Rows from block 7 of the audio encoder of a small encoder-decoder audio transcriber, named by matrix and row number. Each number is 128 + 24 x the weight over its row's rms, rounded and kept within 0 to 255. All counts start at 0.
After each channel's rows are labels from the 100 clips, of 14976, where the channel reaches its highest value: "responds to" is what is common among them. Only what is clearly more common there than usual is listed. The data: babble in 24 made-up languages, each with its own sounds, syllables and stress or tones, from a formant synthesiser. In brackets: how many of the 100, against the usual share in percent.
# conv: pointwise conv (encoder.blocks.7.conv.weight, 256x256x1), inputs 0-127

conv.92 [114 105 164 160 165 146 102 174 130 126 163 131 131  79 141 140 150 163 149 108 121 120 111 121 138 130 168 122 155 106 114 101  93 127 118 165 132 151 130 114 144 137 132 139 162 137 123 180 101 141 157 143 132  96 140 167 106 130 154 132 170 147 110  60 118 141 110 136  93 125 168 125 115 127 121 140 130 124 176 151 155 108 136 101 123 143 144 154 104 116 121 131 142 119 160 124 128 145 133 135 179 134 141 125 166 150 129 135  70 125 144 109 126 185 139 113 130 122  99  97 123 117 197 102 110 118 137 150]
responds to: /ɹ/ (53 vs 17.4); /ǃ/ (39 vs 11.3)

conv.145 [139 137 143 157 141 131 164 141 173 167 141 150 142 116 143 110 120 132 146 110 130 119 159  87 141  63 113 100 136 128 141 120 124 134 132 157 136 130 112 148 112 162 131 156  94 140 142 131 124 164 125 118 124 146 132  95 146 100 115 156 156 133  91 136 146 122 123  94 144 112 112 158 106 135 127 105 124 119 125 140 122 140 150 156  73 101 157 111 124 105 145 136 132 189 109 100 104 155  93 107 100 141 152 152 124 124 130 138 121 126 108 142 146 116 137 154 106 115 100 130 114 111  70 143 118 160 149  46]
responds to: /ts/ (89 vs 16.5); /aʊ/ (43 vs 21.2); /ɑ̃/ (36 vs 14.4); /ð/ (29 vs 11.3)

conv.111 [142 127 138 123 123 115 138 113 117 200 120  80  95  99 103  98  88 136 110 152 131 135 161 173  91 123 146  99 135 119 132 161 133 106 146 109 128 126 154 152 123 138 163  98  71 146 124 123 138 109 139 119 135 140 132 129 125 160 143  93 110 118 136 115 142 146 106 114 134 156 149 157 126 209 115 115 110 131 109 154 165  91 137 131 114  97  76 108 117 143 143 147 140 137 106 137 112 122 120 139  94 124 132 133 106 110 136 128  97 116 142 140 149 160 131 139 110 115 120 141 174  94 163 135 146 147 161 148]
responds to: /n/ (38 vs 8.7); /r/ (35 vs 11.6)

conv.244 [126 120 183 128 122 126 144 108 117 141 108 128 137 127  80 127 126 140 114 142 108 136  81 114  89 151 146 121 136 100 108 167 138 127 143  62 132 142 136 121 120 106 155 123 129 132 140 117 148 103 135  83 131 143 162 122 123 113 110 115 141 132 143 135 121 127  85 104 162 108 141  93 173 124 114 153 122 116 103 116  78 158 148 106 120 141  74 181 126  99 109 143 142 129 115  98 151 117 201 129  92 145  98  83 143 140 103 111 103 135  93 100 114 130 107 130 142 116 143 110 143 115  94 106 129  97  96 155]
responds to: /p/ (83 vs 19.7); /e/ (32 vs 13.8)

conv.51 [126  99 109 114 142 104 129 129 155 164 165 110  82  78 118 130  88 128 120 149 104 119 126 114 163 153 152 138 124 119  83 110 105 147 136 131 110 128 147 141 132 130 132 153 140  47 109  83 133 134 154 132 117 138 150 133 166 115 150 118 145 113 118 130 140 163 149 146  85 133 118 129 113 134  99 143 130 106 119  94 120 145 114 140 104 104 157 188 114 133 128 126 119 141 126  77  83  97 106 143 126 148 125 118 110 143 131 134 133 124  86 108 119  93 133 126 128 120  71 110 132 101 163 119 130 113 115 115]
responds to: /ts/ (44 vs 16.5); /p/ (42 vs 19.7); /ɑ̃/ (35 vs 14.4); /q/ (25 vs 9.2)

conv.188 [131 135 136 112 128  85 123 152 136  92 155 148 104  70 110 100 127 123 141 104 137 121 123 124  98 140  70  99 138 120 102 103 101 151  95 138  94 143 131 101 128 135 125 126 142 104 113 148  96 166 149 118  95 128 112 111 121 147 185 136 124 159 137 109 141 102 101 119 130 114 142 116 109 142 102  98 111 115 110 109 117 148 123 137 159  89 106 117 115 120  73 117 148 125 121 112  64 119 109 119 106 174 127 145 118 106 144 153 110 137 144 128 136 110 161 144 123 190 147 144 110 124 111 120 169 129 125  86]
responds to: /ð/ (31 vs 11.3)

conv.150 [134 140  85 123 118 120 170 115 123 176 143  92 137 141 105  95 106 143 152 121 115 146 110 121 132 103 171 109 121 131 132  96 160 108 150 134  72 125 117  95 129  95  97 142 130 123 173 159 134 144 124 123 117 110 126 123  89 112 148  76 137 136 105 117 165 142  74 136 144 138 139 144 121 155 169 108 112 127 102 120  84 128  76 142  84 157 116 122  75 135 137 145 148 180 103 128  69 100 160 131 122 123 137 146 108 143 134 169 123  90 124 117 157 142 128 103 157 156 132 137 117 148 158 123 128  92 119 161]
responds to: /ʒ/ (39 vs 14.4); /ʃ/ (38 vs 10.9)

conv.19 [122 168 143 117 142 176 119 148 111 102 156 110 129 146 132 141 105 167 150 125 130 119 150 122 120 168 135 147 128  98 127 151 115 121  94 164 124 121 131 155 101 160 131 140 125 130 109 146 113 126 133 105 150 141 103 132 120 129 130 148  90 155  92 113  92  88  95 116 155  98 108  90 144 146 131  86 142  99 172 101 123 162 109 137  76 133 106 115 117 167 150 122 124 121 106 116 137 102 161 135 129 103 118 157 112  94 145 124  76 167 117 123 128 159 110  84 163 158 136 100 134 145 115 161 134  84 153 144]
responds to: /ɲ/ (40 vs 10)

conv.128 [156 149 140 150  92 112 114 114 120 137  75  53 144 137 177 114 121 100 131 145 132 139 127 100 137 135 111 143 127 148 133 132 105 138 129 122 129 150 143 128 107  81  97 141  60 128 128  99  79 118 118 125 165 124 154 129 113 129 147 164  93 129 146 163 162 128 107 121 121 110 136 117 160 133 170 130 120 118 109 105 149  93 120 115 129 142 103 149 146 138 151 147  97 145 131 100  99 133 132 114 116 163 107 131  96 113 118 158 153 111 149 129 134 173 129 105 151 130 116 150 164 119 144 117 151 117 135 167]
responds to: /ʒ/ (32 vs 14.4)

conv.168 [127 110 133 154 153 115 144  92 117 127 155 126 115  90 156  83 121 106 129 138 151 116 129 134  96 136 157 110 122 143 110 142 154 106 140 142 126 148 171 121 106 100 151 150 150 130 114 120 126 126 124 120 130 119 160 136  68  82 142  88 112 152 199  95 137  85 137 125  69  87 142 105 147  96 140 145 118 100 110 114 114 131 124 171 135 130 109 125 131 131 149 136 124 145 121 146 115 137 188 128 108 125 129 132 158 115  83 107 115  87 125 119 103 157 132 169 165 118 132 110 164 131  99 115 111 131 138 116]
responds to: /y/ (51 vs 16.4); /v/ (44 vs 14.9); /ɔɪ/ (38 vs 13.4)

conv.157 [128 159 127  98 126 111 140  99 112 117 118 106 152 143 155 137 149 128 135 124 118 134 144 113 131 127 124 128 104 131 143 105 116 116 117 113  97 128  93 104 147 121 112 130 153 151 129 144 199 152 139 201 149 143 102 132 141 153 103 118 117 167 143  96 117 138 140 132 138 186 109 132  99  87 134 155 139 127 145  98 143 113 177 141 136 126 118 151 165 159 103 110 162  52 152 143 123 115 126 113 146 148 167 105 159 155 136 139  81 169 129  88 145 149  92 113 110 168 137 152 141 141 132 104 144  96 133 128]
responds to: /ts/ (38 vs 16.5)

conv.53 [150 157 154  82 106 110 115 113 136 127 152 136 126 135 127 143 168 161 101  82 140 124 134 119  97 103 119 126 130 149 160 144  96 128 137  99 149  91 185 108 144 127 156 106 147 149 132 143 130 118 107 131 156 129 122 152  98  91 149 168 152 141 119 119 137 126 133 161  94  69 120 115 131 135 142 118 120  97 105 103 105 135 111  99 169 119 116 153 112 123 102 117 160 101 110 169 121 123 136 112 125 163 149 132 142 107 114 113  82 142 167 100 160 125 168 144 156 140 132 134 119  75 154 147 146  97 143 148]
responds to: /ɹ/ (60 vs 17.4); /ɛ̃/ (53 vs 16.1); /dʒ/ (39 vs 17.7)

conv.184 [134 123 137  87 118 103 151 115 108 117 143 147 128 109  89 128 121 135 161 114  96 139 113 135 116 139 112 134 162 116 127  92 128 139 110 156 104 167 148 130 186 146  78  85 140 146 158 124 121  79 168 130 127  98 157 109 163 147 126 135 132 137  97 126 144 161 152 114 117 100 104 159 100 138 155 139 137  88 105 164 139  87 142 161 121 111 157 114 120 168 109 146 142  96 108 104  96  91 162 145 105 122 163 159  97 145  98 146 131 146 122 108 151 145 113 123 122 110 154 149 151  95 171 122  78  99 111 109]
responds to: /ǃ/ (56 vs 11.3); /x/ (48 vs 16.7)

conv.186 [168  79 132 102  96  94 151 117  84 103  98 163 123 109  56 111 164 153 154 128 180 142 139 151 133 125 142 141 126  83 113 119 120  86 100 111 133 133 176  89 155 147  93 118 110 143 142 124 140 114 145  95 130 143 108 137 145 120  82 112 112 156 118  99 129 144 113 130 150 113 130 118  77 145 152 107 111 134 141 176 147 124 126 169 128 132 150 114 124 112 141 114 117 111 125 137 180  99  83 128 143 128 157 130  99 113  94 148 156 109 159 136 134 122 145 134 145 135  74 124 161 115 156  98  87 127 120  94]
responds to: /ʃ/ (71 vs 10.9)

conv.6 [132 169 112 109 158 154 107 120 148 104 109 151 144 116 133 107 125 154 169 144  95 109 118 120 203 127 126 131  57 116 149 104 102  80 119  98 127 102 113 112 134 139 127 141 122 124 133  88 118 146 143 134 120 128 141  97 122 133 138 168 131  98 111 144 111 120 128  86 162 116 117 114 148 134 132 129  90 105 116 109 114 115 112 154 124 136 141 121 169  93 155 110 103 142  78 136  92 158 129 151 160 113  91 139 146 127 150 140 110 142 119 124 141 133 133 117 160  86 107 109 120 165 138 138 134 104 129 153]
responds to: /y/ (40 vs 16.4); /v/ (34 vs 14.9); /ʒ/ (33 vs 14.4)

conv.213 [140 141  91 199 131 167 175 108 108 157 114 147 134 132 137 132  75  99 112 111 121 125 113 117 134 121 119 162 143 113 100 145 170 136 137 153 130 148  58 115 109 128 169 158 119 170 144 109 147 113 113 158 116 123 120 168 156  85 105 130 119 141 137 118 144  71 118 154  91  81 157 134 121  97 107 147 131 117 132 138 146 144 142 121 107  78 138 139  92 190 138 133 108 121 100 131 148 137 123 109 123 113 150 127 128 117 126  93 117 119 160 142 106 118 105  76 103 134 141 156 153 153 123 130 114 149 134 125]
responds to: /ɹ/ (48 vs 17.4); /m/ (38 vs 14.6)

conv.60 [102 125 141 154 145 121 128 129 101 113 109 150 148 121 124 115 118 162 150 123 121 137  93 111 115 148 122 174 141 140 163 140 132 138 156 142 150 157 131 114  72  99 137 157 104 111 136 127 136  92 147 159 127 135 137 126 136 117 127 147 128 110 105 122 119 143 153 115 110 113 138 142 121  68  65 151  77 115 104 135 108 170 155 113 102  64  91 121 133 142 160 124 131  88 128 148 109 126 156 142 127 137 133 148 102 103 134 118 107 124 147 146 100 123 128 146  99 114 106 103 140 141  89 107 112 108 123 116]
responds to: /p/ (41 vs 19.7); /t/ (29 vs 12.1)

conv.249 [139 148 129 147 137 127 157  86 138 140 110 174 100 129 117  74 139 138 109 127 103 128 143 119 150 129 155 117 139 100 124 126 119 118 101 112 109 112 115 101 128  98 132 103 132 138 137 180 139 162 100  62 119 142 128 111 123 110 105  98 140 116 124  56 127 144 138  91  98 164  90 129 128  87 123 114  82 120 164 122 146 178 119 118 155 104  94 131 151  90  95 113 130 170 125 145 118 161 113 115 134 114 143 138 129 128 136 102 143 162 130 106 133 182 104 130 162  94  68 108 158 119 123 153 146 138 139 151]
responds to: /ǃ/ (45 vs 11.3); /j/ (30 vs 11.1)

conv.112 [119 135 148 144 119 116  70 113 119 115 151 110 141 105 159 131 145 116 121 113 103  93 123 112 133 144 114 111 110  96  82 137 144 153 148 168 157 130 119 171 140 136  87 131 128 112  90 119  88 167 147 147 121 109 129 163  85 135 150  60 119 153 125 157 164 147 165 116 117 115 126 113  92 122 135 135 113 114 194 109 133  98 108 119 103 107 154 100 131 162 144 152 126 142 135 113 106 118  95 141 155 113 147 153 110 138 115 136 120 134 125 116 150 122 120 152  89 121 114 176 120 120 155 105 137  54 127 122]
responds to: /ǃ/ (64 vs 11.3); /k˭/ (43 vs 17.1); /p/ (40 vs 19.7)

conv.243 [ 98  78 104 158 108 133 106 136 110 161  72 157 153 126 123 119 144 121  71 129 101 140  98  90 112 114  78 126 113 153 119 111 129 123  84 104 128 139 159 155 102  93 120 133 144 168 110 155 139  89 132 125 125 126 144 116 101 123 121 125 146 100 160 170 157 110 168 148 100 142 121 119 145 101 146 127  85 102 133 146 152 138 140 104 127 136 165 134 141 103 132  98 134 133 151  83  62 137 114 156 141 133 164 126 125 138 154  86  84 110 101 113 120  87 117  79 121 160 188 183 187 154 121 123 134 144 135  91]
responds to: /ǃ/ (69 vs 11.3)

conv.151 [144 137 124 124 127  74 114 102 145 140 129 175 163  90 100 144  72  92 158 145 144 114  43 120 111 147 105 123 114 123 132  98  79 115 132 102 136 120 137  87 120 111  67 142 124 133 128 133 159 143 143 125 110 143 146 118 162 143 157 117 127  97 113 155  78 129 134 115  78 145 126 108 125 122  98 138 118 122  90 126 101 141  78 110 109 104 120 125 110 114 117 131 182 112 120 120 163 158 133 102 104  81  88 172 145 121 144 134  93  92  97 118 109 167 140 143 154 126 114 137 114 162 124 130 121 147 119 149]
responds to: /ʒ/ (65 vs 14.4)

conv.138 [ 86 140 125 157 134 103 151 125 131 131 155 116 156 198 152 151 100 135 168 171 121 125  73 112 135  97 113 180 143 140 120 144 150 166 112 157 173 146 176 119 122 128  94 122 137  90  98 137 120 125 156 151 163 124 164 164 119  69 118  94 138 116 143 133 137 131 122 131  85 114 138 126 163 111 142 145 148 121 137  74 168 113 159 142 142 101 197 143 117 153 193 139 128 137 110 106 126 103 153 144 137 141 192 110  90 158  95 139 130 118  94 154 145 157 150 129 147 118 134 106 127 110 141 119  76 119 117 119]
responds to: /ɹ/ (71 vs 17.4); /dʒ/ (43 vs 17.7); /e/ (32 vs 13.8); /q/ (28 vs 9.2)

conv.154 [144 138 109 143 121 129 168 120 135 113 132 100 106 136 146  90 128 159 112  85  88 140  71 130 120  97  78 129 130 142 124 126 132 110 141 108 136 113 116  98 150 164 148 143 117 128 120  92 111 114 152 178 122 146 123 163  97 122 137 140 165 115 147 145  90 117 140 124 127 112 137 160  97 130 131 138  70 166 100  95 110 110 136 112 148 124 149 157 148 102 119  94 115 103 146 114 116  90 173 141 131 115 142 152  99  97 161 132 153 120 113 113 132 128  98 126 109 102 103 102 161 129 171  70 142  44 113 118]
responds to: /ɑ/ (39 vs 16.8); /q/ (25 vs 9.2)

conv.82 [117  97 121 162 114 126 152  85 168 132  75 145 146 156 134 112  79 124  93 107 169 131 128 105 109 109 105 116 126 106 129 150 146 125 111 159 134 127  99 156 134 110 100 122 140 176 135 181 162  88 143 157 122 116 130 138 141 180 102 133 130 118 141 140 137 112 142 136  82 149  76 181 155 171 114 106  95 112 160 131 137 106 119 126 119 137 132 144 136 132  86  88 159 154 137 127 124 113 172 141  89  89 153 151 177 181 124 159 112 101 164 123 138 133 134 106 119 135 120 139 170 182 169 117 182 153 154 137]
responds to: /ts/ (49 vs 16.5); /ɪ/ (40 vs 15.1); /e/ (33 vs 13.8); /s/ (29 vs 10.6)

conv.194 [103 126 145 134 135 103 103 137  97 123 129 112 123 117 118 116 100  93 154  83 112 126 115 162 164 145 153 139 130 145 170 133 172 130  86 137 162 101 114  79 130 144 107 152 146 145 130  77 168 119 126  90 134 124 170 131 127 152 159 150 130 143 163 124 156  97 134 150 137 161 126 139 108 158 164 143 101 128 135 105 131 129 218 116 103 124 127 151 108  98 112  94 129 114 139 102 157 112 103 138 145 161 126 130 157 113 114 116 102 128  91 130 129 121 128 145 165 114 164  92 106 139 133 109 125 135 138 144]
responds to: /aʊ/ (62 vs 21.2)

conv.26 [129  99 114 141 161  89  82 123 115 120 131  83 105 121 128 120 180 143 147 144 122 114 156 144 109 158 123 140 154 140 119 169 118 132 144 134 148 104 137 104 121 126 121 102  69 130 114 128 159 130 142 150 117 117 135 130 131 150 170 105 117 121 102 118 165 108 103 123 118 132 106 161 131 153 134 114 126  91  64 138 135 107 171 150 106 115 116 116 155 113 152 186 128 149 100 114  63 116 151 105 126 115 119 107  81  99 134 114 116 146 136 110 176 113 176 111 140  92 120 112 118 199 167 121 149 123 113  94]
responds to: /ð/ (32 vs 11.3)

conv.226 [123 150 125 116 154  94 115 100 110 162 178 144 110 113  79 132 105 122 108 122 142 120  94  86  86 149 177 101  91 102  94 104 148 103 109 100 100 133 144 119 118 133 108 122 121  82 135  83 117 119 116 103  84 111 134 161 130 126 113 132 143 144 126  80 123 167 163 110 142 129  68 151 129 117 116 140 125 130  93 123 121 153 108 124 101  93 127 159 128 151 139 145 110  96 114 118 134 119 141 140 113 127 129 165 147 133 122 143 107 137 117 164 114 109  97 129 150 125 176 132 171  95 118  95 132  85  88 114]
responds to: /ʃ/ (51 vs 10.9); /q/ (34 vs 9.2)

conv.107 [115 112 131 142 125 108 125 137 114 171 119 145 102 134  73 142 130 135  90 170 103 142 155 138 105 138 150 132 110 122 116 115 112 130  84 124 163 104 115 138 112 135 144 148 116  71 169 163 159  68 128 126 131 112 127 119 105  94 110 115 121 135 125  86 118 149 140 148 118 119 100 105 137  94 123 136 118 100 164 154 136  99 151 122  42 165 112 117 144 122  75 118 120 134  89  87 161  88 113 149 132 107 149 156 119 150 142 101  74 120 152 125  99 118  80 144 143  97  34 106 100 201 123 161 131 106  97 108]
responds to: /p/ (51 vs 19.7); /t/ (37 vs 12.1)

conv.11 [121 127  72 151 110 141 139 134 105 133  81 146 167 117 153 127 114 107 124 138 141  62 123  99 138 135 140 121 143 129 127 120 159 147 135 107 114 148  92 147 139  82 112 155 139 143 131 177 124 148  99 114 168 110 125 134  84  93 144 123 144 152 187 121 166  70 103 137 119 158 109 176 141 152  98 154 102 145  94  90 167 138 135 168 100 110 116 159 119  79 174 110 140 147 106 102 113 145  56  80 115 129 172 119 157  71 138 152 149  74 142 127 136 144  96 134 153 134 116 170 164 107 109 124  96 130 121 117]
responds to: /ɑ/ (38 vs 16.8)

conv.105 [130 111 151 136 112 131 173 113 130 152 110 178 110  84 154 132 137 110 109 129  93 136 142 136 140 163 132 130 144 138 145 129 116 129 136 136 116  84 129 120 124 144 127 133 134 136 158 157 141 113 128 126 150 118 122 131 157 138 130 150 156  86 110  99 115 133 122  97 164 122 132 136 155 146 127 139 121 106 130 108 132 150 121 143 115 117 145 119  27 102 121 148  52 149 110 113 130 147 109 122 146 144 142 174 148 113 118 136 131 122 174 146 108 115 121 168  95 141 141 153 149 123 129 123 128 148 147 119]
responds to: /ɔɪ/ (38 vs 13.4); /y/ (37 vs 16.4)

conv.252 [114 140 172 146 150 138 127 169 134 121 100 152 126 163 144 132 117 137 152 102 133 106 112 106 165 174  99 120 157 125 104 143 104 121 108  93 156 126 153 126  90 118 177 144 176 116 159 124 121  98 111 151 117 136 144 199 127  79 138 110 126 133 131  88 136 109 158 134 136 139 143  92 144 143 129 152  91 138  87 155 112 132 164 129 180  82 145 139 117 137 124 164 134  89 152  96 102 131 130 121 109 140 112 167 140 116 126 134 102 106  89 177 118 140 103 154 160 152 139 140 127 153 137 103 132 139 132 139]
responds to: /ɹ/ (86 vs 17.4); /ɛ̃/ (40 vs 16.1); /s/ (28 vs 10.6)

conv.86 [104 137 149 140 111 118 128 105 143  72 116 143 137 127 111 120  99 145 131  90 128 141 103 111 110 133  90 127 134  87 152 118 157 129 161 119 142 145 137 110  72 124 132 120 152 152 131 146 156 117 101 171  91  93 141 115 144 133 139 107 139 125 119 162 120 155 117 117 118 171 134 168 136 128 107 161 134 111  86 145 108 132 165 123 109 156 183 144 132 132 127  77 130 153 147 126  86 143 102 111 138 109 139 137 156 192 130 136 113 127 134 138 120 176 143 106 165 121 121 134 143 140 168 122 131 113 105 113]
responds to: /t/ (36 vs 12.1)

conv.162 [124 138 127 136 100 129  94 104 106 130 107 164 114 108 152 105 146 102 131  96 149 140 156 104 141 162 116 147 101 115  86 160 105 118  98 156  99 138 107 139 138 113 149 142 122 129 155 139 106 147 130 135 121 117  45 165 109 143 171 158 138  61 122 118 156 135 139 106  86 121 153  85 105 105 167 142 134 157 103 129 150 160 141 170 104 121  70 116 123 182 124 133 122 130  89 136 118 157 125 140 125 152 156 157 168 114 129 129 114 120 135 102 131 167 145 186 110 171 134  89 155 134 149 124 139 136 129 134]
responds to: /ǃ/ (42 vs 11.3)

conv.15 [131 132 134 136 148 133 121 153 164 173 163  79 131 129 172 124 138 113  95 119 144 130 132 139 149 128 162 108 134 109 124 110 148 146 103 119 103 109 146 144 112 152 166 132 106  97 133 131 166 119 128 128 104 129 126 131 136 142 100 110 127 142 130 128 145 104 166 119 127 118 129 110 155 145 102  94 146 104 130 165 134 166 156 130 116 137 124 184 140 118  76 169 141 141 126 122  97 182 136 123 117 127 157 125 188 164 132 152  74 103 109  88 113 121 136 124  90 131 118 150  85 131 103 135 129 159  97 140]
responds to: /ts/ (60 vs 16.5); /ɑ̃/ (33 vs 14.4); /ð/ (31 vs 11.3)

conv.65 [146 149 135 156 131  91 154 109 163 107 188 142 117 101 117 143 104 148 145 112 123 140 127  81 131 136 135 130 135 159  82 103 117 121 111 119 128 108 110 122 105 126  81  98  84 120 158 120 139 185 110  85 122 158 123 130 105 144 147 139 101 123 119 110 120 124 123 109 125 105 120 147 124 132 119 133 102 108 114 116 184 124  89 146 146 127  83 134 111 142 119 184 113 122 137 123  61 140 161 102 150 135 120 124 101 110 103 115 115  74 137 123 149 145 120  73 157 166 138 119  94 151 144 108 183 109 127 106]
responds to: /ð/ (36 vs 11.3); /ɪ/ (36 vs 15.1)

conv.0 [140  83 135  91 108 184 128 154  85 150 101 128 140 134 151 138 112 150 182 156 135 136 142 139 130 147 144 139 132 149 133 132 149 111 170 153  96 124 103 133 166 141 144 117  80 121  92 139 138  95 109 144 150  98 166 113 112 135 117 132 107 129 133 109 137 157 147 124 125 137 111 120 106 120 112 144 131 149 126 111 148 165 122 129 117  73 164  87 100 141 136 117 142 145 136 122 145 143 150 131 191 160 113 119 147 154 141 115 159 103 109 110 158 126 125 133 123 128  49 109 154 143  89 148 173 129 140 157]
responds to: /y/ (87 vs 16.4); prosody: tones (69 vs 28.8); /ç/ (60 vs 23.8); /ɔɪ/ (54 vs 13.4)

conv.183 [158 135 110 112 116 115  88 128 117 161 106 146 115 128 101 104  93 106 141 115 143 150 126 146 116  95 111 142 144 122 141 119  79  76  90 148 158  86 122 147 166 153 137  94 148  82 125 104 111  96 105 126 134 111 162 147 116 120 117 119 147 111 125 108 130 122 149 150  86  88 120  87  75 140 113  98 146 156 129 133 158  78 125 108 138  94 146 102 137 146 127 111 109 161 112 122 102 118 132 135 156 105 121 121 130 103 118 128 135 168 117  64 113 126 144  67 158 120 146 120 101 151  97 124 107 147 189 127]
responds to: /ʒ/ (35 vs 14.4); /aɪ/ (26 vs 10.6)

conv.20 [125 113 141 155 145 201  95 109 131  97  73 107 161 105 161 118 142 126  88 125 144 167 130  98 136 129 115 141  87 131 105  95 146 125  81 154 121  91  98 104 142 114 120 109 121 176 120 106 145 157  91 152 121 150 141 108 139 119 128 150 190 107  83 107 116 111 105 130 101 131 147 124 167 102 130 125 105 172 159 108 107 152  99 149 123 199 157 156 119 132  86 146 153 110 143 132 130 124 156 113 130 106  99  99 136 151 104 129 119 124 178 169 121 134 133 128 136  88 177 142  98 117 122 126 131 131 138 117]
responds to: /aʊ/ (61 vs 21.2); prosody: stress on first syllables (57 vs 24.9); /h/ (36 vs 12.2)

conv.43 [ 85  94 135  89 157  97 124  88 158  95  89 130 132  84 107  75 140 160 117 115  96 162 139 103 131 122  90 111 123 152 137 122 137 151 124 126  99 134 115  73 108 133 161 159  88 151 112 128  97 161  70 136 113 140  95 150 140  63 114 116 155 133 118 146 131 149 129 136 160 135 114 130 139 155 101 133  86 130 130 167  84 110 123  87 119 174 145 125 131 131 149 144 120 139 101  65 120 129 159 148 151 113 154 141 105  94 126 125 152 110 127 154 128 141 134 171 141 154 161 134 130 166 120 131 141 125 131 105]
responds to: /ǃ/ (47 vs 11.3)

conv.32 [116 150  80 144 135 127 162 122 150 104 166  95 179 121 124 119 125 133 124  91 107 109 115 153 148 133 122  74 103 103 105 138 136 134 134 104 152 168  90 117 132 164 146 135 178 102 139 120 155 121 113 132 155  95 145 135 100 143 126 124 161 169 124 102 165 110 131 111 120 122  72 187 121  95 152 127 140 128 162 168 100 109 178 138 112 150  97 159 119 102  91 100 120 142 167  95  76 133 167 106 126  84 133 147 165  91 111 119 139 142 157 154 108 120 145 133 151 110 132 130 150 144 155 112 111  82 105 110]
responds to: /ts/ (38 vs 16.5)

conv.129 [162 157 132 139 152 161 125  70 119 149 152 114 169  98 130 153  88 121 112  99 145 151  94 168  89 107 166  84  95 126  79 151 121 130 120  95  71 156 160 109 144  92 119 102 109 152 109 115 164 155  82 183 128 125 112 145 132  91 144 110 138 123 155  99 107 133 133 111 134 130 147  92  97 131 121 134 138 115 154 151 123 153 158 145  97  88 130 119 108 150 136 114 119 169 148 110 125 121 131 137 153 171 106 139 141 125 145 139 141 127 126 127 150 159 163 148 151 154 123 106 160 133  88 112 179 137  88 140]
responds to: /y/ (38 vs 16.4); /ʎ/ (36 vs 14.4); /j/ (29 vs 11.1)

conv.42 [139 118  80 135 155 141 168  99 116 108  73 139 124 126  95  90 127 169 153  85 107 139 124 137 128 148 155 125  86  84 115 119 132  82 132  92 122 107 103  87 145 123 122 135 170 115 145 139 144  93 127 138 117 102 108 129 121  99 115 142 126 142 112 122 129 115 126 107 176  94 162 142 134 129 155 117 133 112  88 117  96 145 144 163 137 144 146 111 127 141 147 109 147 127 107 141 104  91 147 137 106 153  90 134 143 161 103 136 147 127 145 108 149 117 145  91 152 122  97 113 135 147 136 149 121 119 107 136]
responds to: /p/ (52 vs 19.7); /k/ (51 vs 20.7); /h/ (42 vs 12.2)

conv.35 [105 116 150 117 165 111 119 169 109 113 134 161 150 138 125 125 111 124 127  89 124 173 116 115 150  98 112 144 121 137 132 167 148 103 150 112 164  97 110 133 100 142 139 133 109 124 139 105  98 135 161 113 123 121  91 153 133 128  90 139 138 144 138 134 162  90 129 170 117 128  90 136  80 121 103 103 171 133  92 119 162 123 155 155  97 132  74 136 112 121 123 117 114 121 134  91 106 149 102 115 136 116 126 142 169 155 132 154  85 148 135 115 125 122  90 118 113 133 176 137 113 129 163 100 130  98 116 107]
responds to: /p/ (52 vs 19.7); /t/ (33 vs 12.1)

conv.124 [120 115 147 144 153 153  97 110 115 147  74 109 135 117 113  88 144 144 124 113 109  84 136 108 146 111 104 107 122  86 156 152 132  82 115  29 119 118 147  93 128 147 136 121 127 127 153 131 150 112 146 110 104 103 120 115 142 134 146 155  97 137  84 112 145 151 142 148 157  85 119 137 101 135 133 147 170 139  89 110 145 112 160  72  84 149  91 136 140 125 150 110 138 100 122 154  85 104 182 144 161 107  86 126 133 162 123 150  74 142 101 128 132 134 181 128 113 131 124 133 131 136 127 166 132  89 141 131]
responds to: /t/ (56 vs 12.1); /p/ (48 vs 19.7)

conv.134 [146  87 138 135 123 107  85 126 129 173 148 147 121  84  94 126 115 151 136 115 113 115 135 141 110 133 181 125 104 138 139 140 124  88 147 156 126  90 113  97 124 110 209 142 153 103 136  89 109 121 115 186 103 143 151 146 126 110 113  92 142  94 119 144 117 123 146 114 143 152  92 119  87 112 120 117  84  95 128 154 139 104 143  97 131 137 168 124 125 145  57 177 135 156 120 115 105 164 151 119 118 143 141 120 205 109 121 180 109 126  98 142 139 137 141 151 146 170  92 131 115  91 130  97 137 144 131 120]
responds to: /ts/ (53 vs 16.5)

conv.28 [ 83 148 106 173 125 139 147 134 130  98 163 127 134 136 180 150 161 135 128 148 117 112 132 149 113 165 145 162 115 149 147 152 125 118 116 149 150 115 135 200 134  98 127 140 112 108 112 132 117 143 107 105 129 106 126 138 190 151 133 135 105 124 162 130 117 122 125 122 148 121 123 189 107 148 132 141  87 127 145 152  89 170 117 124 109  89 152 157 128  98 138 167 159 131 135 111 116 122 133 164 106 121 183  90  93 131 128 122 100 144 126 155 138 102 110 139 137 144  75 142 163 134 103 140 117 137 110 183]
responds to: /t/ (46 vs 12.1)

conv.101 [112 148 135 139 136 138 118 126 143 160 120 117 164 152 142 147 102 135 125 112 126 189 111  95 117 167 121  86 120 122 121 116  77 131 139 135 181 121 115  97 137 158  95 148  88 116 167  99 109 150 136 181 125 154 147 141 120 117 142 121 117 140 169 144 128 156 156 135 112 134 109 126  98 118 145 123 159 145 118 140 114 155 111  99 143 133 133 116 157 141  87 152 150 139 154 130 128 111 116 120 139 153 143 122 145 150 119 173  51 105  55 146 154 132 170 123 124 186 129  96  88 123 109 110 128 116 142 102]
responds to: /ɹ/ (68 vs 17.4); /ɛ̃/ (45 vs 16.1); /dʒ/ (44 vs 17.7); /ʊ/ (42 vs 14.7)

conv.45 [153 108 143 130 128 127 134 119  96 113  78 178 145 108 115 125 180 105 156  85 102 136  76 100 146 172 157 146 181 138 128 120 122 118 125  62 130 129 110  73 150 118  93 162 107 144 146 127 144  90 147  99  89 111 100 156 127 125 130 139 127 133 112 137 109 122 111  95 120 132 113 161 124 137  97 164 138 126 110 113 137 116 109 119 143 111  82 136 144 112 139 105 149 127 147 114 193 135 137 121 154  86 131 146 110 142 137 128 131 149 124 151 139 122 135 124 147 139  88 112 179 125 137 129 131 113 127 132]
responds to: /ʃ/ (45 vs 10.9); /f/ (37 vs 12.3)